Rows from block 12 of the encoder, named by matrix and row number. Rows with one number belong to one attention dimension. Each number is 50 + 15 x the weight over its row's rms, rounded and kept within 0 to 99. All counts start at 0. After the name is the row's rms in percent of the matrix's.
# q: attention query (encoder.blocks.12.attn.q.weight, 192x192), inputs 0-191
# k: attention key (encoder.blocks.12.attn.k.weight, 192x192), inputs 0-191
q.149 121:55 46 68 41 41 49 53 55 61 53 53 54 53 66 33 55 30 80 20 69 26 55 49 57 62 56 51 39 12 12 51 42 78 56 67 55 27 76 48 36 36 51 23 50 39 35 71 31 61 31 38 78 54 81 11 79 64 39 39 49 46 64 45 62 40 48 38 69 33 29 61 85 59 59 48 56 59 76 59 68 12 36 73 55 37 42 31 39 57 47 59 66 27 47 17 51 59 39 53 42 45 27 71 41 55 51 49 58 55 24 40 75 56 66 56 66 63 34 35 40 50 57 50 65 60 56 70 25 70 50 59 42 61 39 35 37 45 60 46 41 29 56 69 69 51 44 49 58 41 66 38 42 34 41 49 64 66 70 54 39 60 30 55 27 60 45 48 38 50 56 73 54 52 38 27 35 40 57 45 55 18 60 42 30 62 44 56 45 68 79 65 48
k.149 109:46 45 60 40 92 59 64 52 60 52 42 16 35 31 54 46 54 20 28 49 62 33 60 32 69 54 59 41 65 50 50 79 41 66 50 59 52 24 56 76 40 28 62 44 35 43 42 54 36 59 50 43 52 47 45 36 36 49 53 30 48 89 45 48 87 67 73 66 68 60 43 55 63 60 63 47 50 57 58 30 60 46 53 28 37 36 40 53 69 26 52 51 18 70 57 41 47 46 60 74 56 51 49 37 57 41 66 39 74 57 62 44 71 27 47 19 37 37 37 45 51 48 12 63 61 54 52 35 39 45 24 73 45 76 43 56 63 67 17 37 54 20 55 61 62 31 21 74 40 57 46 50 29 92 36 64 59 50 56 56 32 65 35 53 49 50 40 52 37 51 45 27 56 60 49 45 39 59 35 60 48 42 59 48 12 51 50 37 63 52 83 37
q.150 118:66 31 53 16 13 45 33 47 79 54 73 50 68 51 64 51 55 35 34 43 41 49 69 31 26 53 50 25 49 49 59 96 55 58 45 60 52 60 17 46 62 43 45 46 62 48 49 59 33 55 40 49 47 41 48 40 39 48 70 56 39 27 28 65 59 71 12 46 58 37 44 38 48 34 53 53 46 37 40 70 53 29 71 48 35 50 29 37 71 78 46 48 62 53 57 42 25 65 79 53 69 58 58 44 38 31 57 61 40 27 69 20 41 66 54 47 69 34 30 41 22 52 66 64 81 57 64 18 76 54 56 70 43 32 40 53 57 52 18 60 43 38 42 47 71 34 68 42 53 64 51 66 40 48 61 56 74 47 30 60 43 64 36 43 39 76 50 54 51 39 38 62 54 69 50 47 52 46 32 42 16 61 59 23 54 83 47 51 28 62 62 58
k.150 119:49 46 37 69 43 34 35 52 63 48 51 60 27 47 17 46 61 02 45 61 66 38 52 29 60 59 58 28 74 41 46 58 52 45 51 38 54 59 56 76 48 33 57 15 36 56 41 57 58 38 45 53 31 54 47 72 39 50 63 58 59 60 18 42 86 63 53 66 59 52 24 37 68 43 44 44 52 77 49 54 65 22 67 43 29 30 38 66 48 53 28 54 37 52 52 68 49 25 35 27 53 75 65 52 45 40 27 67 49 44 49 70 46 67 46 23 53 46 62 23 76 71 47 51 29 15 65 56 53 70 34 51 59 65 40 51 59 47 38 54 37 33 60 28 59 35 53 69 39 63 58 49 63 27 36 72 45 25 53 93 59 48 37 76 58 75 41 47 72 27 58 59 42 87 45 27 33 59 41 49 30 56 53 54 58 67 48 38 65 55 55 51
q.151 085:41 50 57 52 84 50 61 49 30 32 32 50 63 69 63 45 59 71 28 71 45 26 33 54 65 46 52 43 30 43 55 33 34 51 72 56 75 70 90 71 51 27 59 23 61 46 57 52 53 43 67 61 40 57 63 28 52 25 50 77 54 51 53 51 63 56 43 37 58 52 37 45 36 30 63 41 60 61 36 35 35 44 40 51 44 64 28 40 48 36 49 49 85 53 61 50 44 65 26 52 45 94 56 73 42 77 59 55 20 44 46 37 46 41 83 36 44 37 60 59 53 51 17 64 45 38 64 55 39 40 40 41 73 33 81 56 40 43 65 30 61 67 78 53 21 45 56 56 50 43 39 46 64 52 40 57 63 33 42 23 44 53 59 57 47 38 73 49 37 36 50 47 43 42 30 51 58 50 64 69 21 55 27 68 65 35 50 04 63 49 21 39
k.151 082:14 53 49 55 53 72 58 37 33 65 58 40 45 35 51 43 39 67 40 08 59 68 37 35 41 31 48 45 27 38 48 18 51 50 54 52 37 63 60 45 88 37 69 75 54 44 50 47 70 50 56 34 40 60 59 58 66 56 29 44 46 41 40 77 81 26 41 65 46 53 73 60 25 45 65 63 44 38 75 70 31 30 48 55 49 48 49 36 43 33 56 47 33 34 25 52 32 22 54 30 38 53 48 39 45 18 41 46 47 43 59 38 42 69 41 52 57 59 48 42 51 38 61 25 59 50 54 49 61 55 41 65 74 36 64 30 00 74 68 66 44 22 43 78 28 43 51 48 63 44 26 62 45 38 45 60 37 77 49 65 44 55 78 19 53 38 49 48 67 47 52 49 63 16 56 53 36 62 58 65 41 66 51 42 57 25 54 65 62 65 47 63
q.152 095:57 65 44 38 46 53 52 48 26 46 39 81 60 78 55 57 23 34 62 46 25 45 32 47 43 54 52 59 58 53 54 63 54 56 39 59 28 67 31 60 38 55 73 46 23 47 29 47 47 70 01 28 44 29 73 60 68 48 40 57 31 64 45 45 62 60 47 44 36 20 41 50 54 23 35 23 44 49 53 41 69 63 28 42 58 67 68 50 48 48 48 45 57 40 30 26 49 55 71 67 29 59 62 64 54 39 65 60 44 74 47 37 58 40 60 45 30 58 67 47 52 61 61 63 89 53 61 60 49 62 69 61 60 47 57 35 76 64 49 59 74 58 91 30 62 27 48 37 60 78 45 33 70 84 33 75 46 31 42 44 54 28 54 76 39 40 61 37 19 45 68 53 65 63 61 58 77 67 67 42 48 50 46 23 60 26 52 46 63 61 42 50
k.152 094:30 43 48 72 69 71 43 58 50 36 34 57 69 46 55 50 55 41 45 53 48 66 62 69 48 54 47 26 36 37 33 47 63 52 58 26 71 45 54 25 27 69 57 61 62 49 63 47 51 45 84 29 30 56 67 43 18 36 32 52 60 46 53 55 45 63 60 47 05 64 57 24 33 31 33 56 54 48 66 55 56 34 62 48 36 61 17 41 61 50 30 24 67 28 35 43 80 50 55 81 52 59 79 40 37 37 48 37 40 56 47 70 68 66 46 52 15 52 74 58 16 40 47 71 76 71 68 73 74 64 66 54 70 16 64 62 51 42 54 38 23 53 52 47 47 52 47 47 24 38 49 43 61 39 47 52 50 65 58 49 55 68 54 36 37 56 31 48 24 37 46 79 63 67 58 40 64 56 41 63 45 49 53 13 62 67 64 63 66 44 40 45
q.153 100:40 49 41 55 55 48 33 70 60 75 74 70 63 62 61 35 53 33 81 62 57 51 34 36 11 39 57 53 66 38 82 92 49 28 33 56 77 39 74 59 63 51 45 59 52 53 59 41 56 34 60 37 53 60 81 44 29 31 47 50 60 58 24 41 33 45 37 27 52 45 56 00 36 45 58 40 29 59 40 50 44 61 28 52 35 55 69 26 36 47 72 54 52 52 28 40 43 69 59 49 42 27 56 55 51 47 62 46 63 54 48 61 29 24 28 56 36 71 63 73 55 56 43 45 62 65 37 46 60 49 73 58 59 53 65 51 44 17 45 45 86 48 36 68 66 44 43 33 52 23 61 41 61 68 32 55 54 55 83 33 47 71 62 50 63 50 79 54 73 62 56 55 46 40 69 38 56 35 54 46 63 28 59 63 72 62 46 73 54 50 53 34
k.153 102:43 65 46 63 59 55 23 57 65 48 39 35 46 46 43 19 58 50 69 51 80 55 43 62 61 56 55 50 54 46 62 52 78 57 21 56 43 47 36 88 41 37 27 41 66 31 46 48 53 33 10 45 63 43 63 48 45 21 66 66 50 58 47 74 31 44 34 52 45 48 42 32 38 38 15 68 74 83 51 72 59 34 64 92 50 39 29 64 36 43 62 40 50 62 41 63 36 56 58 39 37 43 32 48 62 52 52 60 50 32 65 66 54 48 50 55 57 54 28 32 31 53 34 47 60 20 64 24 72 44 66 54 19 55 57 45 50 71 47 71 41 53 55 42 68 84 56 37 11 73 53 63 69 60 73 38 38 44 39 16 49 36 45 57 44 36 54 33 61 60 41 56 37 54 20 43 43 56 73 57 50 67 30 29 42 68 60 43 49 34 46 70
q.154 101:85 60 52 38 37 47 64 34 44 41 63 61 47 77 33 11 41 55 39 25 57 54 53 47 24 37 59 60 40 48 45 46 62 66 49 60 47 65 57 56 69 49 22 37 67 48 25 44 55 55 11 58 63 50 31 43 95 81 27 37 24 49 35 69 04 51 77 38 35 61 52 76 60 56 37 54 46 53 43 83 50 36 43 42 55 46 52 48 11 71 38 49 46 54 43 71 24 30 48 61 35 64 54 34 57 49 47 40 46 58 56 45 65 51 46 40 53 56 59 44 64 61 47 22 54 48 30 28 30 44 58 61 68 26 50 70 48 45 14 52 53 74 46 21 64 44 19 43 44 84 71 66 69 44 74 60 62 60 48 53 49 53 44 53 36 54 67 47 59 47 46 66 62 41 59 74 55 56 55 40 30 48 39 26 48 52 52 55 54 50 64 59
k.154 106:57 72 47 45 73 52 51 39 34 46 39 67 29 44 37 43 32 58 19 50 49 41 60 45 50 61 45 38 29 43 49 51 37 46 51 46 56 44 45 64 53 55 61 27 34 61 45 64 31 53 25 53 19 70 53 51 35 18 65 75 32 48 59 35 58 34 60 63 48 61 65 35 63 72 51 72 57 54 42 46 65 61 63 50 67 32 64 37 16 30 21 55 52 60 28 71 36 47 41 65 32 18 91 57 36 63 40 22 31 47 33 60 50 48 36 47 30 45 29 63 28 70 75 19 35 65 74 52 62 30 21 38 61 64 68 45 60 41 80 54 50 46 68 61 25 34 66 57 34 52 39 54 76 46 42 57 75 31 59 60 47 43 50 52 71 43 52 67 55 71 39 57 75 48 20 53 57 69 31 64 51 68 46 56 45 35 61 77 65 48 27 62
q.155 098:22 57 34 84 35 64 25 35 47 31 77 39 13 61 72 62 61 77 66 31 61 35 26 73 56 28 44 30 60 50 24 20 52 83 43 74 64 38 56 43 47 48 53 40 63 81 55 61 59 60 73 17 29 57 52 68 63 35 25 55 36 50 55 29 68 36 29 27 64 57 32 29 70 50 57 59 44 59 57 35 46 60 52 38 51 38 63 37 90 37 50 32 36 46 53 56 60 46 46 57 55 61 56 65 47 36 36 57 37 47 51 40 43 50 58 46 61 70 46 45 65 28 52 28 48 52 28 35 68 62 75 40 50 48 56 81 48 71 49 29 20 66 35 44 50 52 37 38 75 22 46 51 65 59 58 43 50 38 62 44 67 49 47 31 38 61 31 28 19 74 68 51 40 34 43 35 43 47 38 60 44 47 54 53 35 61 59 53 59 57 64 63
k.155 098:60 41 60 64 40 75 35 60 35 51 82 45 71 50 18 61 48 68 62 51 58 52 57 54 51 55 63 47 56 49 62 38 58 22 58 54 56 24 29 72 36 68 51 26 71 44 43 17 25 53 52 48 54 52 22 38 79 61 66 43 32 38 64 22 62 51 56 32 69 37 52 56 46 76 73 35 42 53 52 71 53 42 54 50 57 91 45 59 66 69 49 40 69 36 63 34 18 48 20 48 49 49 41 71 43 45 61 41 51 45 64 50 56 51 49 17 62 61 41 31 30 29 36 33 28 27 58 57 39 65 82 35 45 38 23 48 27 52 61 43 47 56 37 56 93 76 57 64 35 45 53 54 59 80 52 53 57 61 47 42 68 34 41 68 29 57 47 36 55 20 55 42 47 31 56 41 32 70 47 44 66 23 64 52 53 35 38 55 69 42 43 66
q.156 129:65 57 49 40 67 60 70 77 25 59 23 47 31 57 70 51 41 22 48 52 58 42 47 73 50 47 64 51 33 44 68 44 49 41 40 51 42 36 59 46 44 66 63 69 35 68 39 72 39 45 38 56 57 56 42 28 44 60 54 39 62 76 51 49 61 53 47 72 65 68 47 67 32 46 55 39 31 48 57 34 59 65 54 42 53 30 55 51 28 30 58 40 50 49 63 31 64 30 68 51 28 64 63 50 49 61 41 46 84 54 42 99 56 38 28 39 43 45 57 43 23 65 53 41 28 26 46 51 61 52 46 42 31 46 55 37 75 46 71 55 69 36 60 64 24 44 52 37 60 57 24 57 52 40 51 72 06 72 40 61 46 64 41 53 46 46 57 49 58 00 55 35 41 36 87 76 55 56 75 32 57 60 39 43 41 68 70 52 47 30 40 36
k.156 121:58 73 56 70 46 48 75 56 42 50 57 42 71 79 57 75 46 74 54 68 13 41 55 65 66 55 61 38 32 55 18 75 30 18 54 42 48 62 57 45 33 46 35 47 38 73 61 31 63 78 71 74 56 53 38 33 27 64 34 47 53 55 71 43 40 65 40 58 44 37 47 47 43 41 29 35 50 47 39 26 33 86 47 60 71 65 74 30 56 52 66 59 72 79 30 50 87 52 27 66 71 43 65 34 48 43 64 49 51 33 54 40 48 46 39 58 53 48 36 50 31 71 57 57 46 65 50 68 38 53 44 56 36 52 61 62 42 16 59 47 52 69 53 32 29 46 42 24 42 34 40 39 54 52 68 50 71 47 51 17 48 46 42 47 76 34 67 34 34 77 52 48 42 32 72 64 42 15 63 28 44 39 40 45 61 43 41 62 40 61 74 37
q.157 106:33 33 48 40 66 56 49 06 62 43 33 68 50 43 43 41 68 62 69 50 47 55 72 45 48 37 60 55 39 35 41 13 83 58 57 67 59 74 66 67 53 66 36 50 74 58 74 35 61 36 46 55 49 48 29 84 72 71 68 61 34 91 43 75 56 48 50 64 08 49 54 46 47 46 34 64 30 38 54 74 31 34 47 51 63 21 41 32 54 43 29 79 54 40 58 63 58 33 58 35 58 53 45 52 83 50 35 38 56 40 52 66 42 58 51 54 47 45 42 40 46 36 55 45 37 22 52 52 53 56 62 74 53 58 59 76 44 73 44 44 48 75 34 46 74 46 31 59 45 48 56 47 80 63 40 50 61 38 59 34 44 31 34 72 18 57 37 34 37 16 20 60 41 50 73 54 57 48 65 56 33 65 60 26 49 47 55 56 61 36 35 50
k.157 104:75 62 61 70 32 37 59 39 21 34 70 50 57 62 61 48 33 32 55 40 54 58 58 20 59 16 64 36 44 38 79 21 36 59 58 51 39 62 69 70 80 57 38 49 39 39 99 36 61 62 33 53 49 54 38 27 32 35 99 69 37 58 58 78 66 60 59 43 52 49 60 57 58 50 57 57 62 40 62 48 30 30 59 42 51 61 43 70 42 56 45 75 43 72 67 49 55 57 37 52 35 19 64 67 54 44 42 16 73 65 35 49 38 46 48 57 30 50 72 64 46 26 49 70 41 50 59 55 57 08 42 56 27 51 36 60 40 55 32 57 51 50 60 53 47 43 37 61 50 32 35 36 52 50 51 56 40 56 42 74 54 41 61 44 82 39 58 48 29 36 33 48 40 48 35 60 49 58 40 45 57 46 62 54 30 28 40 49 51 85 22 60
q.158 098:42 61 42 28 78 32 51 40 49 69 55 67 59 65 34 70 47 41 62 81 46 44 53 61 52 55 53 39 50 51 44 42 54 40 73 47 59 35 94 53 63 46 47 49 22 53 34 38 58 62 22 41 32 61 79 51 65 60 20 68 72 71 40 23 43 46 69 48 65 56 40 63 53 50 52 55 40 61 76 47 60 50 57 49 67 30 67 39 29 51 59 39 23 26 69 73 30 40 35 60 67 41 24 62 44 54 56 50 29 59 35 51 39 40 60 20 40 50 66 52 70 32 89 38 34 36 30 65 39 55 23 43 54 65 49 19 40 92 38 61 54 30 48 70 62 75 39 54 27 53 65 36 54 77 36 41 94 49 63 68 33 65 44 34 52 53 49 51 43 41 54 44 46 55 53 32 43 27 51 45 66 44 64 46 53 54 40 76 66 62 51 45
k.158 086:63 72 47 44 40 38 16 50 67 39 29 45 50 53 44 38 60 44 42 42 34 43 51 51 44 71 49 70 45 72 48 48 42 40 49 68 45 36 52 34 62 43 25 75 33 10 81 44 48 66 23 67 20 48 68 43 47 55 54 53 41 33 32 35 47 53 55 43 51 49 33 63 54 56 64 50 24 50 38 72 43 51 67 48 62 71 34 43 48 69 49 69 47 50 34 55 35 87 37 71 42 56 26 71 60 57 35 93 27 60 41 82 41 53 55 57 32 26 59 35 63 64 65 59 41 47 76 46 41 34 66 45 60 34 45 61 56 91 77 58 44 61 63 56 77 62 57 25 72 62 52 56 65 39 74 78 35 47 60 51 52 70 39 57 34 33 76 27 29 41 52 48 68 72 39 53 68 50 35 55 55 40 63 51 47 14 40 46 41 44 31 36
q.159 130:59 41 48 56 44 38 67 72 24 78 75 48 37 77 43 59 37 66 58 48 56 54 54 27 85 54 49 52 60 59 35 81 41 35 54 43 41 48 31 48 43 33 49 37 35 53 13 46 55 59 48 39 59 60 48 40 61 47 31 63 59 31 58 33 52 36 61 63 40 52 30 71 69 79 64 25 69 47 36 30 50 76 73 25 75 48 82 60 50 67 31 41 33 65 56 59 45 44 18 68 89 42 50 31 53 43 70 39 52 69 47 35 45 37 83 44 57 40 47 44 45 69 58 44 26 35 47 74 14 55 43 63 42 63 57 67 28 46 62 25 36 45 59 82 39 50 38 47 61 47 67 49 50 47 43 54 53 58 42 94 64 60 41 27 33 51 63 57 59 44 41 35 82 46 68 44 49 31 68 43 69 50 44 46 69 62 59 65 42 51 66 64
k.159 116:75 45 61 35 33 40 65 47 27 40 15 39 36 34 36 70 65 69 35 46 33 33 64 61 42 66 77 58 37 47 42 44 70 58 61 58 53 25 48 20 88 58 57 55 59 59 33 48 48 60 37 51 47 53 51 65 79 65 46 49 51 44 41 52 67 47 83 83 29 52 62 55 50 50 61 68 52 48 51 44 39 56 49 50 67 72 71 42 23 46 40 53 66 31 29 46 60 38 84 57 37 85 65 61 91 43 43 47 24 54 50 50 60 33 39 46 18 29 56 32 49 31 65 31 54 71 22 66 44 45 52 69 46 54 48 50 88 80 37 32 53 58 68 46 36 36 39 52 59 53 22 64 41 52 34 44 41 56 75 41 36 63 43 50 43 51 67 69 62 74 68 60 54 44 55 58 39 33 22 48 43 31 40 47 35 63 55 27 32 51 39 52
q.160 087:80 44 60 74 58 54 47 52 55 65 52 38 64 70 88 62 66 00 35 34 45 48 30 43 52 64 32 79 62 72 63 75 28 43 58 51 82 47 47 40 37 37 50 14 47 45 70 45 88 48 53 23 48 46 30 47 63 45 64 77 47 84 31 48 29 59 56 43 43 37 41 33 57 68 53 48 65 58 49 49 43 64 62 50 69 62 63 42 48 53 54 64 34 39 56 53 32 41 63 52 67 65 35 42 54 70 50 69 69 61 44 41 69 44 41 46 67 57 45 64 66 65 62 55 39 56 30 77 72 56 46 24 57 41 25 50 51 56 46 33 44 55 63 39 23 70 34 53 75 57 40 49 65 30 57 53 55 42 30 90 28 53 24 51 38 48 42 41 54 34 55 47 43 43 45 38 50 36 52 16 37 37 73 57 29 72 52 53 55 42 28 55
k.160 095:51 35 40 55 42 56 50 80 33 53 32 45 56 41 54 64 79 40 56 42 47 34 79 42 37 35 51 54 70 50 51 41 68 54 58 71 43 72 42 31 53 43 46 21 82 59 32 62 70 14 43 33 36 79 51 39 35 61 30 45 24 50 34 68 30 39 42 32 64 66 57 53 37 80 70 40 72 35 48 29 37 65 44 66 64 60 70 46 51 63 73 75 41 74 50 35 10 54 70 43 62 46 59 65 64 63 53 73 49 46 40 75 66 03 35 70 61 41 42 64 71 59 62 72 24 66 59 59 50 47 48 37 32 65 45 43 55 40 41 68 41 53 60 50 32 50 29 63 47 51 20 57 58 28 54 62 29 35 47 42 51 46 51 31 29 48 36 60 35 57 54 48 67 38 43 38 43 53 49 62 30 77 78 30 51 70 61 42 52 39 70 65
q.161 096:50 83 28 56 42 51 28 32 44 24 66 49 54 44 27 36 51 33 65 50 50 46 40 43 54 66 49 43 79 68 80 58 55 42 54 53 42 48 49 57 59 36 29 54 50 25 44 67 39 42 53 27 19 76 78 51 27 60 63 42 53 36 43 50 42 55 34 33 88 36 46 80 47 49 71 48 49 47 77 51 51 16 55 62 40 97 59 52 21 36 72 47 39 47 34 65 34 40 53 61 35 47 55 45 39 31 37 74 28 61 33 35 61 56 49 33 54 27 79 51 55 56 56 40 43 53 47 41 54 41 49 53 31 31 46 50 60 32 58 25 61 81 71 46 52 64 73 59 38 47 70 59 62 72 55 47 67 73 33 83 42 46 52 45 52 43 65 63 49 56 61 59 49 37 50 65 57 00 34 63 48 77 42 57 45 52 41 62 64 32 62 38
k.161 097:46 47 64 55 64 31 31 42 34 52 57 42 49 55 49 75 64 25 42 76 29 27 33 64 53 38 69 62 59 66 39 49 51 44 30 56 60 30 53 42 66 16 44 56 52 47 46 47 74 49 54 49 60 36 51 73 34 62 72 40 43 10 49 54 66 63 75 63 65 25 61 56 36 60 52 42 46 47 38 21 62 42 50 54 60 88 48 32 39 55 53 59 20 44 55 51 36 63 33 30 40 57 21 48 32 59 72 28 50 31 59 57 52 65 36 12 59 11 50 40 65 34 70 55 41 46 49 64 58 26 52 79 52 29 28 41 48 52 43 65 54 51 34 70 58 29 69 59 47 44 41 40 48 62 52 38 62 52 39 64 09 61 57 74 60 42 50 62 26 47 60 47 79 51 71 38 38 31 77 57 32 61 43 50 69 48 34 68 69 54 66 81
q.162 091:79 64 41 20 35 45 58 59 49 49 44 56 69 58 74 56 68 39 28 63 44 37 40 52 35 66 60 49 38 50 40 45 46 58 35 35 71 25 49 46 40 44 47 51 52 38 59 41 47 39 56 32 63 57 26 65 62 72 76 52 54 28 48 37 39 71 57 60 60 60 12 53 59 45 62 64 48 52 15 55 95 33 46 37 44 47 50 45 40 62 47 60 52 38 57 38 57 51 16 61 55 50 80 57 69 40 61 45 65 60 39 62 71 76 44 34 62 67 25 36 37 51 87 65 37 35 58 51 63 55 72 56 70 51 26 42 69 52 52 49 46 49 36 63 36 34 36 63 14 52 39 56 54 50 35 51 37 66 74 38 60 62 45 76 10 54 80 34 44 64 36 40 27 65 65 79 64 62 41 12 66 52 64 46 56 49 75 54 53 80 54 43
k.162 094:24 49 45 38 38 54 33 73 56 32 55 60 32 66 86 46 48 50 70 17 49 59 17 43 39 33 68 37 48 60 48 50 52 58 51 39 90 43 55 36 45 20 41 35 51 50 48 42 73 46 37 34 43 74 50 73 53 43 64 55 28 57 45 43 28 81 64 35 58 34 42 33 48 77 44 47 65 43 44 46 54 63 47 58 30 42 45 31 60 74 33 49 41 64 31 21 51 31 54 65 51 45 47 52 37 56 52 47 51 54 41 40 70 80 52 61 57 68 50 49 63 33 67 45 43 22 46 61 29 59 55 63 32 40 39 33 72 24 59 49 50 57 55 31 48 25 28 34 58 70 34 38 52 15 54 50 55 43 50 70 80 30 59 50 27 56 67 68 64 39 57 65 30 42 32 78 43 54 50 58 55 57 55 40 99 71 54 61 68 77 74 49
q.163 091:27 28 49 29 59 36 40 19 21 25 59 45 18 31 64 66 56 56 64 86 64 55 60 51 42 72 42 65 36 42 48 41 38 49 33 79 55 54 36 71 60 52 56 44 47 47 48 55 39 66 51 46 42 59 45 60 47 59 37 31 68 45 31 53 86 48 28 52 48 44 39 73 65 75 80 56 61 50 54 75 66 55 27 53 25 26 65 39 58 26 67 62 47 76 72 49 29 59 59 44 44 38 61 45 47 20 39 57 84 64 55 47 54 66 35 55 63 43 44 53 26 39 69 51 32 44 44 44 48 32 55 54 32 41 75 56 21 52 81 57 59 44 40 48 58 45 53 72 61 65 55 19 63 42 60 62 60 65 32 28 58 39 66 23 36 71 51 32 70 04 33 53 44 47 72 79 57 51 66 42 59 51 61 54 57 64 48 50 50 45 42 47
k.163 102:35 79 62 27 42 52 19 29 48 57 56 64 42 64 55 66 51 61 68 48 39 32 54 55 29 66 50 42 59 55 54 57 53 61 43 63 43 42 38 68 24 47 45 42 73 44 60 49 83 91 56 64 72 48 61 87 57 78 59 40 51 18 36 73 45 58 51 62 35 40 45 71 59 33 60 36 51 35 67 81 32 59 60 68 16 35 61 87 39 17 40 42 30 51 47 38 48 42 65 30 67 64 43 57 32 55 65 40 54 54 45 75 67 24 30 54 72 49 62 47 68 40 65 70 25 44 39 55 57 31 37 59 49 67 67 57 35 45 50 35 50 21 51 51 62 40 18 73 49 52 47 84 51 59 48 52 41 51 73 63 47 54 50 41 31 49 71 61 48 42 45 50 59 35 61 40 22 31 63 37 36 38 60 59 62 82 30 47 54 59 47 62
q.164 092:58 32 58 58 52 37 74 80 26 62 69 99 68 45 60 68 25 59 47 51 65 52 44 67 40 32 47 28 61 39 50 41 38 28 54 63 50 72 36 65 26 78 94 53 60 26 35 24 52 44 48 55 31 51 78 46 50 57 35 49 50 47 43 57 28 76 50 35 67 54 32 54 66 42 56 42 43 41 49 70 63 40 46 45 58 25 63 44 29 23 68 57 71 50 71 45 41 58 52 41 20 37 61 67 34 57 60 48 36 48 30 14 38 43 61 54 50 53 47 64 43 50 63 77 50 60 55 62 62 48 65 27 65 36 43 54 50 54 40 07 53 53 60 72 43 71 22 41 49 39 44 45 63 41 49 47 57 30 54 22 50 40 55 49 48 46 57 53 60 50 23 54 23 46 50 79 40 75 67 43 64 65 57 54 44 32 35 31 34 43 67 43
k.164 099:44 48 51 56 50 32 38 37 29 53 33 68 65 57 60 72 26 44 56 60 32 75 64 43 26 54 57 36 54 65 80 64 45 42 43 38 57 38 52 92 62 52 64 51 30 38 52 52 50 58 26 36 74 67 50 30 60 54 77 77 67 55 16 65 41 53 35 78 57 41 67 49 49 43 48 74 61 37 62 84 60 44 79 42 44 50 56 57 53 58 49 35 73 41 45 32 71 79 44 36 18 32 45 28 26 32 61 65 47 49 47 53 46 44 48 53 69 59 20 69 81 31 64 50 55 40 38 85 46 42 42 49 75 43 82 55 50 33 29 46 29 42 53 47 43 53 55 55 54 51 62 28 48 48 41 36 25 45 38 25 55 62 18 48 69 57 51 35 31 22 35 52 70 32 47 61 61 31 50 49 46 39 43 44 51 42 42 68 47 84 30 59
q.165 083:22 53 45 57 70 78 40 42 71 51 64 55 30 42 36 47 52 47 56 79 59 58 50 63 39 56 30 77 64 62 61 52 33 46 44 70 45 40 32 27 78 49 41 44 67 65 50 51 62 47 62 33 47 35 32 45 46 42 45 56 70 27 56 72 41 57 63 47 74 42 61 41 36 43 38 56 67 74 42 61 38 64 37 51 18 63 54 35 47 26 40 44 35 54 41 68 49 47 32 40 41 64 43 63 50 47 56 46 55 57 51 74 83 60 53 61 35 68 34 75 44 13 15 26 60 76 42 51 21 30 07 50 47 50 62 33 66 46 49 63 60 58 56 52 40 48 78 22 26 39 58 77 37 88 71 60 51 50 51 86 55 38 60 56 39 20 47 41 44 50 79 38 44 44 54 60 52 46 69 34 25 43 56 57 57 58 21 47 40 48 57 73
k.165 093:44 92 37 56 59 72 63 54 57 50 36 28 54 39 34 48 49 39 30 69 60 27 50 41 32 44 57 60 64 59 43 56 48 42 64 67 38 21 48 23 66 42 63 59 60 61 58 31 59 61 61 59 55 53 56 29 41 37 46 41 26 42 59 65 69 34 47 59 53 29 56 41 24 48 76 18 64 51 29 68 31 47 63 29 80 37 46 35 24 56 71 58 55 47 59 74 33 52 48 37 25 85 53 61 66 48 49 52 77 12 72 66 42 66 36 30 48 28 35 22 64 60 35 43 39 55 49 57 19 31 55 64 57 42 68 60 48 48 52 53 61 55 69 31 61 66 52 70 37 28 46 38 37 38 47 50 16 26 57 62 65 46 83 46 39 47 33 47 42 57 46 64 29 69 41 24 35 72 50 36 31 63 51 53 67 49 58 53 20 60 48 33
q.166 086:56 37 64 45 43 52 25 52 68 61 46 45 48 58 50 53 59 64 56 45 44 46 31 51 71 44 42 48 51 56 47 57 49 37 52 50 47 56 40 45 35 81 55 83 45 45 49 73 35 44 38 40 49 64 76 12 49 55 44 56 49 38 49 32 74 39 29 59 38 07 51 54 41 38 38 53 43 76 51 57 52 64 41 35 50 16 48 57 68 46 32 45 66 56 54 41 49 42 52 82 37 10 28 24 39 22 56 34 59 33 73 33 48 33 63 51 52 61 48 53 77 67 57 31 47 39 54 40 48 40 40 48 45 39 64 39 71 35 44 81 32 40 80 73 54 75 43 60 51 53 25 66 52 68 33 66 68 56 60 17 49 50 59 48 60 37 47 38 66 42 49 57 52 22 49 61 33 75 60 90 64 14 19 44 18 54 69 70 37 35 29 50
k.166 092:56 59 73 28 57 38 63 48 48 38 41 64 62 64 57 46 52 42 48 57 49 78 49 52 51 35 55 70 37 44 52 72 57 54 50 50 58 40 42 52 46 67 37 54 58 43 70 45 24 74 39 67 44 87 74 36 45 64 65 60 41 68 51 59 53 49 57 29 57 48 44 40 59 12 23 66 54 55 33 29 63 41 33 75 55 29 71 46 44 14 39 23 46 56 27 71 73 57 46 61 55 34 73 65 43 91 56 50 56 58 92 31 82 25 56 40 49 59 69 42 40 37 35 52 67 28 44 34 54 71 62 38 44 70 61 78 44 43 38 55 44 83 41 29 47 59 39 40 38 27 47 68 68 66 52 51 44 66 54 24 44 41 39 41 35 34 45 44 67 44 57 10 44 53 42 43 44 64 47 57 48 28 72 49 59 26 58 31 61 19 39 62